Rows from block 2 of the encoder of a small masked image model, named by matrix and row number. Rows with one number belong to one neuron. Each number is 128 + 32 x the weight over its row's rms, rounded and kept within 0 to 255. All counts start at 0.
After each neuron's rows are labels from the 100 images, of 14848, where the neuron reaches its highest value: "responds to" is what is common among them; "patch colour" is the nearest of a few named colours to the mean colour under the peak. Only what is clearly more common there than usual is listed. The data: made-up ball-and-stick molecule models.
# fc1: MLP up (encoder.blocks.2.mlp.fc1.weight, 1024x256), inputs 0-127
# fc2: MLP down (encoder.blocks.2.mlp.fc2.weight, 256x1024, transposed), outputs 0-127

fc1.451 [122 139 126 145 117 105 102 124 155  67 125 154 139 124 118 135 209 136 152  87 110 115 148 150 121 143 153 118 158 104  97 163 139 136 113  80 103 119  68  87  40 159  86 106 135 159 114 145  97 123 145 161 185 174 141 147 107 192 134  96 141 116  91 138 155 130 164 175 148 112  73 143 183  96 139 159 154 144 105 109 126 111  90 141 145 132  82 105 134 205 148 151  68 146 109  95 132  51 156 160 113 134 112 163 146 137 147 128  80 163 130 174  97 140 120 185 133  72 154 106 152 102 113 199 129 151 148  68]
fc2.451 [149 128  94 142  90 154 174  96 121 192 105 143 134 136 133 167 111 120 143 139  95 131 153 121 129  81 199 107 104 111 107 178  93 151 121 177 181  76 180 115 172 161 147  74 153 105 162 160 139 129 128 131  80 141 151  95 161 193 125 123 162 132 144 105 145 119 115  97  96 167 140  69 159 166 138 123 106 186 187 125 107 192 164 151 112  95 176 118 104  89  95  83 138 113  74 129 129 141 133  75 145 107 222 152  42 153  76 164 103 145 194 144 133 132 118 144 158  94 116 133 109 168 133 106 143 125 153 180]
responds to: green ball; dark backdrop
patch colour: black

fc1.413 [157  87 177 176 178  74 106 178 124 160 127 108 108 132 174 100  53 133 122 149 119  98 118 152  91  83  64 100 107 109 140 129 127 172 162 112 180 159 131 141 120  56 135 100 161 141 137 138 145 192  97 152 143 155 109 139 149  90 113  74  98 120 113 100 171 141 118 145  25  72 101 127 121  51 164 155 156 124 111 136 163 144 120 149  72 143  78 136 131 115 133 149 108 133 149 132 157 134 121 146 146 157  88 130  89 150  99 150 220 138  97 102 162 118 147 139 157 107 139  95 149 203 177 103 166 131  89 170]
fc2.413 [ 66 159 153  90 147 117 109 112 125 121 154  43 101 144 114 187 179 151 134 158 177 107 123 117 131 137 129  52 101  85  76 109 134 131 150 141 135 112 195 113 123 132 136 158 123 136 161 147  93 121 131 109  53 155  92 143 163  64 145  94 121 113 133 103  84  91 189  80 213 168 171 125 111 148  63 113 180 116 133 101 127  81  95 166 151 106 147 109 180  98 153 123 148  56 117 138 124  69 167 144 105 136 175 165 117 147 150 112 102 121 103 142  91  70 147 112  96  95 103 113 142  90 102 163 171 137 161 144]
responds to: small balls on sticks; balls: three
patch colour: black

fc1.504 [ 77  78 210 172  87 118 146 123 156 130 165 131 117 123 153 183  97 117 214 140 136 139 197 117  98 163 153 111  78  98 133 195  79 145 122  91  92 192 113 143  91 135 132  86  90 165 157 106 126  71 197 111 117 139 143 115 207  80 130 151 146 125  95 172 124 124 109 116 159 163 135 180  99 141 184  95 118  93 124 133 107  70 123 125 102 151 152 122  78 164 119 124 117 154 131  80 143 171 109  77 106 126 133 100 165 169 117 147 128  98 131  82 139 150 101 128 141 157 118 100  52 147 117 139 126 148 148 222]
fc2.504 [ 86 137  85 135 192 122  79 168  99 134  83 123 107 114  94 114 140 158  59 107 137 186 160 108 135 160  99 208 123 142 150 103 105 160 157 165  97  96 163 133  86 113 132 140 113 173 101 115 182 159  97 116  81 111  94 140 163 120  77 183 142 122  90 118 120 174  75 122 108 150 117 133 169 131 120 153 106 147 124 174 147 158  93 106 152 200 121  98 124  70 147 122 161 101  52 114 125 100 109 183  88 100  56 151  53 129 150 126 114 153 144  72 168  88 111 163 104 152 147 161 138  71 153 127 156 105 136  57]
responds to: yellow ball; dark backdrop
patch colour: black

fc1.38 [ 68 164 144 103 129 136 136  86 167 111 135  88 115 144 137 135 123  88 144 124 214 171 102  80 141 171 117 165 131 193 156 137 113 117 145 135 145 144  72 169 166  53 190 144 177  89 109 109 127 103 151  94 147  45 142 133 170 137 111 156 132 132  79 174  92  95  69  78  90 110 128 100  91 139 111  97 164 121 117 101 109 141 127  77 123 128 148  91 156 178 122 111 144 139 111 139 106 215 109 139 131  99  73  75 105 100 184 176 181 156 132  83 152 155 156 176 122 158 148 101 144 146 199 103  82 103  80  42]
fc2.38 [149 153 116 132 117 177 150 138  84 135 114 125 119 113 129 162  98 129  91 159  89 111 185 156 122  42 183 132 115  77 100  81 104 163 117 172  95  93 168 139 117 187  84 130 113  83 159 144 106 118  94 156 123 153 164 164 140 109 113 141 114 113 121 108 136 125 173 141 162 149  90 134 176 127 172 193 119 118 133 155 113 156 147 119 118 118 160 131 123 127 119 108  96 149  87  93 121  63 166 140 138 159 179 223 153 111 122  73  84  93 155 178 147 141 117  77 123 186 119 109 179 110 114 163 191 137 156 181]
responds to: red ball; space-filling
patch colour: brown

fc1.182 [130 136 157 141 110 141 143 101 107  70 129 130 100 150 188 127  90  73 175  93 141 122 187 117  79 117 190 117 197 128 163 128  71 203 110 134  74 121 172 118 132  94 173 151 125 144 175 140  97  86 131 117  82 140 109  86 121  56 108 157 110 116 111  84 143 172 174  77 142 178 143 148 122 126 225 134  71 134 128 124 159  75 135 113 116 133 159 102 108 136 125  89 109 108 111 129 129 153  90 100 136 142 115 115 175 206 112 173  65 117 143 158 121  89 136 171 135 100  67  93 142 138  90 130 162 123 194 170]
fc2.182 [ 92  95 108 133 170 104  99 112 148 170 115 158 105 117 102 156 121 135  83 132 128 136  95  90 190 128  88 156 125 109 106 122 187 145 167  93 158  68 129 166 160 130 141  96 136 144 101  58 171 204 133  75 182  99 120 111 160 190 121 133 132 143  98 182 151 101 103 176 122 137 112 144 151 152  96 159 130  99 103 125 153 192 119  98 139 164 172  82 147 148 167 158 185 109 120  82  94 131 213 114  74 112 120 126  79 108 112 102 183 161 146 130 114 156 119 130 131 182 193 158 103  95 112 150  71 125 114  84]
responds to: yellow ball; small balls on sticks; balls: eleven
patch colour: grey

fc1.671 [125 167  70 160 141 122  82 123 147  86 109 138 114 139 156 181 103 123 168  59  64 149 124 164  95 112 148  78 163 192 106 154 133 154 187  81 141 152 148 130 131 128 143 173 128 115  77 171 116 110 131 102 119 133 119 110  95  43 102 151 167 177  40 145 106 120 182 148 144 147 170 119 123 151 118  98 110 150 180 144 117 108 143 126 105 108 117 104 114 139 168  76 141  90  65 176 106 102 116  66 106 145 177 123 156 114 136  82  67  84  97 116 159 130 138 131 121 121 185 161 110 155 145 161 135 101 102 153]
fc2.671 [165 132 161 116 146 165 119  53  92 137 119 142 144 117 113 122  71 134 113 178 108 114 101 131 100 148 170 143 130 118 120 161 129  96  57 178 156 108 179 117 140 155 165 164 184 164 221  64 142 189 148  90 163  99 101 166 165 118 124  69 174 157 144 111 156 127 132 154 174 131 154  73 106 104 117 130 149 101 111 113 160 167 110 140 118 166  92  75 136  96  88 171 110 140 185 134 116  78 156 164  99 128  68 176 188  77 163 133 154 188 125 102 153  68 138 130 131 144 111 101 162 162  91 134 166 126 112 145]
responds to: space-filling
patch colour: pink; grey

fc1.550 [163 154 142 114 107 115 140 159 121  97 129 126  91  82 131 139 133 141 109 176 124 122  98 109 154  45  68 156  84 133 145 138 120 132 122 151 154 140 108 178 108 161 143 110 141 108 144 119 146 144 123 190 194 206 158 152 165 103 156 179 174  82 131 123 131 110 100 127 153 101 114 155 164 146 113 134 113  90 132 162 128  77  76 105 133  90 105 113 127 151 185 168 120 129 149 177 125 151 157  90 117 160  85 105  76 131  99 134 161 109 123 126 100 160 152  76 125 151 105 101 112 109 143  68 121 182 139 162]
fc2.550 [155  62 150 115  96  96 133 162 135 111 169  79 156 128 113 129 131 145  91  94 117 149 143 159 164 162 153 186 120 102 113  94  99 201 138 165 128 184 160 153 101 125 133 159  60 209 136 111 126 126  71 159 147 143 121 132 107 162 124 168 176 165  95  97  97 152  80 152 158 153 161  84 137 148 108 111 132 134  92 128 130 112 150 143 153 174 174 182 155  65 115  96 139 157  91 162  92 126 174 116 116 148 127  98 142  89 163 130 117 121 154 115 173 108 110  87 140 136 161 155  84  97 100 149 184 148 128 130]
responds to: green ball; dark backdrop
patch colour: brown

fc1.294 [ 82 130  80  85  34 124 138 136 140 122 119 115  34 150 172 196 164 123 131 127 159 152 144 166 139 150 133  77 172 131 146 135 140 134 132 134 156 134  67 131 104 104 165 137  94 128 125  42 133  38 165  94 143  86 109 124 108  89 119 138 178 116 148 157 108  91 142 124 137 156 149 126 109 123 178  82 112  72 207  91  95 116 187 114  91 137 137 121 140 141 182 166 128 154 153 178 115 179 186 170 130  97  93 103 106  90  95 101  94 132 149  85 150  75 118 182 146 104 162  82 144 101 149 163 103  90 114 107]
fc2.294 [144 120 175 219 132 132 153 100 126 148  84 142 153 113  45 109  97 108 160 125 101 121 164  89  60 172 151 143 106  96 144 154 109 145  86 139  83 115 175 107 154 110  78  98 164 118 157 141 114 138  89 205 130 155 140 104 136 134 117 102 118  90  55 122 115 159 101 165 162  72  94 150 108 136 186 139 159 128  83 178 153 126  99 110 162 128 146 127 119 112 101 129 103 118 111 145 174 118 110 144 177 142 176 145 197 150 154 119 166 111 111 127 115 131  89 117 123 145 106 136 141 137 117  82 204 122 123  95]
responds to: red ball; dark backdrop; space-filling
patch colour: brown

fc1.311 [134  59 110 163 119 146  79 161 143 143 131 149 151 139 186 109 187 110 147 130  98 178 142  71 142 102 133 154 122  88 121 228 117 174 126 122  96 126 153 156 108 133 141 114 129 134 130 106 103  43 105 125 133 102 131 164 159  82  90 186 117 123 125 108 119 145  68 102 131 155 132 114  81 174 169 167 102 102 159 111 105 155 194 132  74  45 142 135 223 102 106 141  94 143  85 128 150 128 141 136 100 164 157  70 124  88  97 133 156 199 130 127 120  99 126 135 115 117 115 159 137 194 151 131 172 113 167 124]
fc2.311 [167 143 143  87 136  64 156 133 148 169 128 101  99 160  45 191  85  98 144 152 126 165 138 185 149 160  79  66  86 161 189  62 150  62 116  97 153 149 140 113 164 105 111 138  96 149 121 119 141 123  53 110  97 151 130  71  95 127 169  75 145 145 113 153 134 109 124 121  87 134  90 126 137 126  96 103 119 140  93 129 166 178  52  96 123 104 111 110  60 211 146 146 141 111 113 163 142  51 117 131 167 145 134 140 127 155 132 146 114 149 113 124 146 156 147 127 109 146 156 131 132 146  79 122 129 126  84 117]
responds to: space-filling
patch colour: white; pink

fc1.91 [ 38 164 160 119 141  58 158 132  88  58 138 147  77 159 154 143 116  82 143 121 131 141 139 157 141 131  85 132 143 151 134 108 121 122 112 197 147 126  95 137 208  57  82 163 165 130 132 131 125 163 133 126 102 127  80 177 189 166 116  55 115 122 119 178 134  83  86 129  92  98 146 101 122  86 155 135 208  74 107 148 102 115 141 136 120 162 155 169 130 136 116 131 158 115 104 104 114 203  86 144 136 121 146  96 123  77 154 131 139 128  92  85 148 130 150 170 140 100 124 126 136  74  86 131 116 176  67 137]
fc2.91 [198  85  71 102 155 143 132 117 102 177 112  67  84 154 176 143  81 163 141 164 135 127 154  71 158 146 146 109 128 110 157 180 128  98 133 173  50 135 174 117 116 118 138 110 118 151 115 108  97  95 155 155 118 125 140  97 116 122 151 122  59 150  66 115 106  94 142  98 157 108 104  59 124 126  97 150  95 124 122 128  67 127  88 116  98 124 180 165 129 167 134  98 146  81 141 109 172 109 136 151  75 104 111  91 123 173 147 101 140 101 111 129  99  95  95 113  58 173  68 160 146 145 150 141 124 118 165 127]
responds to: dark backdrop; purple ball
patch colour: brown

fc1.444 [124 128 192 142 188  88 143 112 157  84 172 132 128 163  54 114 144 106 122 109 171 174  75  73 145 212 132 135 158 134 142 114 120  80  99  87 105 185 133 162 146 163 148 179 156 151 127 140 126  88 157  85 146  94 134 144 150 172 171  96  93 119 154 136  81 137 146 172 132 102  46 164 155 113 106 130 180 117  91 118 137  82  84 109 149 107 128  90 149 177 146  70 118 161 121  70 112 177 155 107 153 115  59 108 137 110 183 137 152 125 181 164 163 109 164 157 153 125 131  97 143 170 155 104  71  93 110  73]
fc2.444 [153 136  86  83 142 143 130 122 114  77 118 114 138 131 112  71 144 124 138 114 120 109 155 107 169  79 132 128 100  75 116 123 125 162 157 179  78  99  94  95  57  52 139 151 103 131  72  92 143  99 144 133 169 144 201  94 168 183 113  75 135  66 134 112 117 168 137 133  96 150 204 113 142 158 170 138 168 164 127 121 118 105 138 114 163 108 157 187 169 105 147 132 126  96 159 162 126 146  97 149  79  94 130 151 113 102 134  43 121 160 112 142 141 146 123 132  63 118 147 105  76  86 139 102 175 144 129  90]
responds to: red ball; dark backdrop
patch colour: black

fc1.609 [167 100 159 187 117 183 174 137 109 127 147 104 177 105 160 130 184 136  99 119 170 106 106 105 152 178  76  97 132 119 171 118 156 152 155  97  81 160 158 123 113 127 148  99 131 158 117 156 136 130 101 102  99 159 162 156 161 113 101 139 146 152 123 145 189 172 173 126 111 170 101 113 203 103  99 161 124 113 156 168 133 117 124 117 116 117 151 123 147 100 102 108  63  89 143 101 127 102 154 202 116  98 187 117 150 117 148 158 135 238  63 158 150 117 174 136 132 112 150 182 178 160 154 178 161  71 134 146]
fc2.609 [107 155  83 134  96 140  87 116 119  64  96 117 149 130 121 130 139  68 116 142 125 147 202  87  61 143 126 147 181 130 160  95 112 156 118 189  54 127 145 136 104 191 131 125  85 104  52 114 113  83 139 132 170 146 123  63  84 146 135 148 130  83 157 125 117 169 143 161 140 145 135 181 118  93 113  81 108 111 138 145  90 135 121 106 133 176  90 139 143 172 133 145 129 178  83  56 107 207 119 140 169 157 112 188 150 182 101 124  84 109  86 140 129 138 102 158  94 174  43 114 132 111 106 127 156  91 159 112]
responds to: dark backdrop; purple ball
patch colour: black

fc1.151 [127  78 140 118 149  93 165 172 139 183 119 149 146 116 118 117 140 114 143 145 248 122 109  82 154 160  67 135 163 171 179 105 157 122 112 159 141  80 129 115 139 106 114 165 139 134 130 121 111 136 136  88 123  81 174 126 139 150 148 111 129 136 110  56 144  99  86  89 156  92 151  64  57 119 127  79 145 115 163 102 175 104 157  70 153 110  95 205 153 140 108 113 142 131 165 113 142 182 139 131 132 113 138 116 102  98 168 109 152 151 139  97 125  73 152 136 116  96 127 113 178 103 118  91 133  97  74  61]
fc2.151 [125 137 124 110 107 124 138 109 165 109 173 144 114 141 117 157 106 174 126 130 149 149 159 148  96 130 163 142 129 136 132 114 107 117 174 137  89 130 142 111  95 136 115 145 159 107 131 118 150  96  97 160  61 148 152 129 127 157 146 151  53 163 123 128 133 215 135  99 100 202 148 182 141 123  96  94 105  62 118 146  52 114  66 124 111 151 133  92 116  66 163 152 137 117 114 119 107 104  94 159 143 144  88 180 198 114 100 146 105 115 120 161 172 137  79 120 137 203 100 194 197 136 130 112 120 118 115 128]
responds to: red ball; dark backdrop; space-filling
patch colour: brown

fc1.410 [109 177  80  85 116 116 130  78 145 134 139 109 146 148 147 155 146 115 135  83 117 117 123 118 134 110 161 144 104 121  88 108 120  72 141 111 118 142  74  70 103 181 130  95 117 115 132 119 111 132 128 168 175 118 131 140 112  91 162  91 172 151 146 150  70  70 164 127 143 132  91 173 160  89  67 171 143 169 164 102 104 137 123 167  88 154 155 125 197 182 135 157  79 222 122 129 109 119 132 127 113 177 138 135  59 207 102  79  84  77 198 128 149  89 112 144  92  95 143 102 132 126 179 141 110 120 134 123]
fc2.410 [ 88 120 177 146 102 168  86 116 119 134 148 171 113 122 127 119 135  76 111 146 116 149 130 129 100 120 126 107 126 144 156 149 126 146 153 121 129 123 160 117 137  93 162 110 151 116 159 113 137  72 140 125  64  91 128 172 185 139  86 169 126 156 111 120 197 165 143 124 164 138 121  77 160 185 161 111  86  91 110 155  86 100 126 145 113 161 142 103 107  51 108 122 136  82  41  99 135 153  68 131 131 109 165  92 184  66 145 156 123 151  98 119 121 202 100 148 190 163  62 171 106 179 105 123 112 130 147 168]
responds to: green ball; dark backdrop
patch colour: black

fc1.144 [ 85  73 189 156  72 102 100 100 191  90 106  94 196  85  83 113 124 129  92 140 149 121 130 132 120 174 118 159 138  79 148  79 146 108 135 170 173 158  87 129 166 163 173 105 184  82 155 117 146 124 147 125 179  78  67  93 152 137  70 147 125 117 111 141 195  87 147 126 116  75 176 166 101 192 116  99 163 121 149 162 165 124 113 161 114 156 140  96 109 189 165 109 183 153 142 155 109 163 103 133 139 106 126 138 113 121 107  97 147  74 166  93 183 125 156  91 190 123 139  40 157 136 137 164  94 133  58 102]
fc2.144 [136 143 133 115 145 187 160 103 151 202 194 155  79 142 164 126  56 162 107  80 130  93 142 107 123  77  72 103 140 169  76 113 111 136 126 128 158 102 161 148  90  95 120 191 119 148 161 156 138 117  97 165 130 150 212 124 121 143 155 100 156 132 153  75  96 160 155 118 140 127  93 155 129  88 139 173 121 124 161 148  92 139 158  84 130  98 127 138 106 129 126 161 127 118 120 182 138  39 142 115 121 118  92 104  94  93 158 134 103 170 134 141 138 192  63 166  83 142 104 150 142 161 121 104 175 123 137 123]
responds to: yellow ball; space-filling
patch colour: brown; yellow

fc1.53 [155 133 119 114 112 117 133 120 145 126 143  86 128  74 168  98  87 142 106 206 121 167 123 116 120  92 158 125 187 175  80 148 119  57  98 108 118 168 187 129 137 141  84 123  72  98 107 127 114 160 126 151  55  95 136 111 108 111 116 148 207 122 162  94 143 141 145 133  79 131 144 162  96 130 116 110  88 108 111 159 127  86 103  76  37  92 127 136 124 147 101 131  92  95 117 142  98 153 143 156 125 118 117  90 149 116 132 107 128  77 125 141  15 126  86 153 129 152 199 139 138 139 138 139 131 188 120 111]
fc2.53 [ 97 161 184 134 137 165 117 105 135 117 139 155  87 140 104 141 123 102 115 163  75 159 102 134  74 167 145 153 115 133 142 106 176 157 143  94 143 181 136 155 193 167 169  66 130  91 158 103 111 107  63 169 129 166 102  97  91 146  93 108 123 127 164 177 131 162 145 154 135 188 122 110 131  83  97 125 113 170 202 135 136 149 147 139 130 188  48  68  78 116  98 113 179 139 102 118 112 149  86 115 164 168 176 102 153  89 143 142 187 143  82  94 159 143 136  83 123 155 111 114 113 160 159 123 154 134  74 122]
responds to: space-filling
patch colour: white; pink

fc1.497 [115 148 176 104 161  84 126  71 149 151  89 131 110  74 113 118  88 150 142 156  83 117 100 126 121  92 132 161 134  75 104 159 100 107 108 134 152 158  96 141 129 106 146 159 174 147 148 178 128 122 123 165 179 161 163 131 124 149 185 131 144 112 129 139 117 124  83 121 129 105 163 121 103 152 160 103 133 171 163  83 161  72  97 134 105  87 144 146 162  99 171 148 138 146 183 176 118  99 132  47 112 127 103 138  99 137 179 115 128  72 200 100 140  66  85 130 131 139 163 112  48 104 166 113 127 151 160 175]
fc2.497 [ 98 131  94 134 119 187 106 146 132 113 147 145 133 132  67 158 158 136  95  97  71 183 158 120 125 178 125 166 174  94  85  76 131 167 128 133 113 100 160 158 132 175  92 111  58 173  37 135 157 165 150 113  86 114  98  83 141 134 149 108 143 139 152 143  88 156 130 161 146 181  90 159  94 131 137 147  97 138 151 107  62 169 122  97 176 137 128 120 111 188 128 111 134 129 101  72 131 168 155 164 110 109  89 111  70 134  73  87  81 132 136  97 147 135 119 139 112 138  99 119 148 112 158 129 155 177  94 141]
responds to: green ball; dark backdrop
patch colour: black

fc1.12 [174  94 176 185 184 108 172 116 133 151  78 113  86 153  98 160  99 100 100 135 209 118 146 127 152 109  68 131 166 113 141 138 140 131 167 227 141 126 110 102 147 121 197  90 128 121 138 110 143 111 140 124  98 129 100  79 137  62 133 128  99 107 123 108 153 131 147  99 120  95 164 134 129  99  84 108  66 117 159 146 161 127 143 129 100 137 155 182 155  97  70 116 156 131 137 136 177 135 151 102 156 157 151 149 108 136 147  79 159 113 123  77 170 140 110  79 127 180 134 171  78 124 104 148 110  94  77 121]
fc2.12 [ 76 144 181 106 107 157 128 100 147 162 122 180 137 124 157  87 142 128 161 134 110 119 115  95 109 147 147  97  92 172 131 144  92 146 118 111  98  94 138 122  82  59 114 177 152 132  94 129 132 117 155 167 106 147 123 162 180 144 144 154 131 150 193 106 140 160 116 143 189 165 105  94 117 163 140 141 116 107  88 147  74 109 128 147 125 123 151  98 170  59 148 169 208 117 110 126  86 131 101 141 127 132 137 104 200 114 145 153  92 155 155 144 113 194 135 174 177 133  59 113 144 150 165 115  96 146 183 161]
responds to: red ball; dark backdrop
patch colour: black

fc1.154 [125 144  88 135 172 141 175  73 107 104 118 147  91  97  92 161 134 140 146 107 131 132 166 106 151 164 173 163 115 191 152 222 128 103 141 158 114  88  86 123 117 133  34 136 141 138  82 103 117 124 134 138 180 129 168 132 136 134 117  94 216 178 160 100  96 105 179 162 150 149 168 157 190 120 167 126  88 124  90 137 129  86 119  89  69 124 121  81  94 168 122 146 177 118 107  81 147 136  76 121  86 168 139 109 104 117 148 104  98 150 141 120 165 162 175  87 145 166 159 110 146 135 150 136 105 144 105 146]
fc2.154 [121 176 141 151  61 144 148  95 124 175 152 159 117 184 101 117 164 108 157 101  98 139 160 143 117  70 161 106 128  81 111 163 144 144 175 108 165 131 144 175 139  64 146 147 151 142 145 146 127 113  46  88 101 135 122 103  95 140 159  80 156 126  86 113  79 137 109 157 109  66  85 123  76 154 116 143 150 185 110 160  85 141 122 121 154 165 137 139 167 120 134 127 147 100  54 145  92 117 135  84 145  90 189 145 178 167 144 178 154 100 170 141 102 135 118 171 125 142 136 173 167 126  83 119  89  99 119 145]
responds to: space-filling
patch colour: grey

fc1.541 [149 135  85  83 162 150 132 122 198 131  53 148 132 103 148 155 159 142 106 208 161 126  99  93  38 138 156 141 155 134 132 130 139  74 122 143  72 125  82 127 145  62  82 130 147 106 171 137  99 127 147 149 145 124 157 193 117 192 157  93 151 167 104 134  81 156 127  77 119 116 125  94 181 137  57 157 138 124 163 122 137 104 117 125  79  90 165 173 191 110 133 104 154 164 118 167 125 128  81 157  86 125 115 123 124 146 127 144 122 126 138  81 143 160 122 147 121 113 125 133 117 103 103 120 179 137  99  97]
fc2.541 [115 104 106 105 136 115 131 149 114 137 134 128 195  84 168 103 122 142 108 148 126 120 178  78 122  90 100  82  75 122 138 152 126 158 143 154 156 159 141  60 200 172 166 139 146 170 111 148 114 102 172 123 146 147 157 198 101 164 111 118  82 150 166  73 132 193 159 163 124 129 130 132 179 111 125 148  70 129 116 133 153 187 139 134 159 142 123  99 132 137 154 102 114 167 133  94 125  88 138  75 183 168  87 181 110 192  49 114 138 132 104 117 123  35 115 122 135  88 168 133 102  95 133 143 155 136 127  93]
responds to: green ball; dark backdrop
patch colour: black

fc1.353 [133 150 168 157 139 130  85  88 140 137 104 139  83 162 111 131 128 134 113 158 101 143 170  84 132 121 147 158 138 138 115 129  93 115 134 105 147  66  98 137 135 182 139 109 121 118 194 158 137 171 148 145 116 178 119 129 155 133 179 120 130 188 115 151  98 123 132  94 162 136  86  76 107 158  93  71 149  67 155 110 112 118  45  94 132 104 105 143 125 149 174 102 102  18 133 147  88 112 203 120 121 152 147 127 164  36 118 106 144 117  82 158 201 125  95 140 107 110 116 160  99 138 115  99 131 118 114 128]
fc2.353 [100  95 134 116 137 131  96 131  97 140 108 125 135  79 155 141 215 109 147  76  84  87 123 111 128 126 133 124 144 100 150 172 127 119 110 116 135 166 178 133  69 110 144 156 167 111 135  93 120  93 137 132 115 108 134 134 114 162  82 127 119 183  82  79 141 116 152 164 112 111 172 126 166  53 168 107 147 145 123 149 136 102 136 202 174 101 132 113 150 114  64 142 121 160 140  79 186 111 126 166 156 131  51  93 156 159 116 118  78 181 100 143 134 140 120 133 102 132 138 129 181 135 131 136  92 158 160  94]
responds to: small balls on sticks
patch colour: pink

fc1.372 [162 166  89 152 118 175 132 139 112  73 153 165 165 109 126 147 102  77 125 116 117 170 149 191 148 119 170 119 112 138 161 161 153 158 142 104 124 150 136 114  83 148 100 136 144 110 116 204 112 184  97 211 108 128 139  54 158 130 120 137 165 114  72  88  98 101 142 124  80 189 153 146 151 168 136 204 110 179 163 109 138 115 109 141 154 140 138  90 167 146 128  85 147 139 140 119 155 112 164 106 128 155  96 161 162 153 159  95 103 149 143 175 184 139 155 115 147  67 140 155 179 102 146  96 169 107 147 166]
fc2.372 [139 123 101  92 231  94 123  81 174 142 171  80  75 178  95 132 132 164 143 102 172 150 143 118 134 119  74 121 139 138  45 117 139 182 113 122 145 122 128 144  97 124 129 127 125 209 150 116 161 122  74 156 104 126 150 145 114 152 115 118  46 114 179 145 144 113  92  89 134 172 132 113 100 157 121  79 180 202 144 143  97 107  73  89 135  97 114 100 172 157 115 109 157 137 141 124 176 121 145 128 113 173 177 136 168 122 175 146 102 142 125 151 103  59  89  94  95 108 123  89 103 105 130 154  90 143 160 103]
responds to: space-filling
patch colour: white

fc1.574 [ 89 146 150 163 119 132  90  92 192 142 109 133 147 121 109 132 142  90 154  94  38 159 151 132 138 103 114 135 129 119 106 121  59 142 145  91 150  86 173 145 121 170  72 168 135 133 133 155 154 134  78  73 111 136 106  93 152 133 101 140 208 135 126 153 195 129 152 151 121 106 100 211 113  73 134 136 107 116 165 147 106 124 145 134 120 117 117 145 116 107 127 164 162 197 156  90  87 110 110 128 207 189 158 194  82 135 108 137 120 106 141 166 122 107 103 101 115 145 109  85  59 179 167 163 147  59 166 158]
fc2.574 [106 135  89 105 103 163  98 143 122 154 138 182 206 117 134 164  95 130  96 199 149  72 113  80 118 174 118 109 154  56  64 107 148 133 150 153 106 113  92 115  89 168 158 116 119 142 144 122 147 149 137 134 133 130 146 160 131 106 141 164 128 108 123 114 106 128  70 151 176 116 170 110 132 142  86 142 143 105 116 133 156 114 148 139  98  99 140  96 164 119 118 156 101 103  94 132 180 164 120  55  90 154 107 135 127  87 161  96 114 153 209 125 155 196 162 107 136  66 181 183  92 152 174 152 168 124  94 164]
responds to: green ball; dark backdrop
patch colour: black

fc1.382 [160 124  99  94  89 140 110 108 110 107 133 131 102 114 116 199 149 173 125 139 126 170  92 140  81 154  74 111 160 167 134 126 177  90 113 146 188  87 126 116 123 143  65 132 133  77 118  94 153 159 151 147 129 154 140 176 105 138 134 101  76 157 152 180  66 110 183 127 146  96 121 132  89 124  80 174 142 108 174 117 138 117 168 122 136  90 181  97 129 101 146 152 195 126 190 177 111  64 122 153 127 166 109 115 108 120  75 131 148  90 156  97 134 139 120 136 148  78  75 136  82 100 106 104 133 153  97 184]
fc2.382 [150 107 165 110 109 137 184 133 175 198 109 109 171 158 193 125 123 121 170 166 193 107 109 120 144  83 177 138 117 102 141 182 153 110  88 158  70 146  92 125 110 137 131  81 180  92  92 141  77  91 137 130 141 160 107 104  99 174 163  85 119  91 142  87 136  88 125 128 112 123 155 109 110 127 160 105 140  88 138 149 154 150  98 112 130 100 108 129 174 186  86  98  87 183 111 106  70 163  90 102 120 113 158 152 110 172 127 101 114 176 114 123 100  83 101  99 159 165 152 137 139 138  67 144 149  80 109 108]
responds to: small balls on sticks
patch colour: grey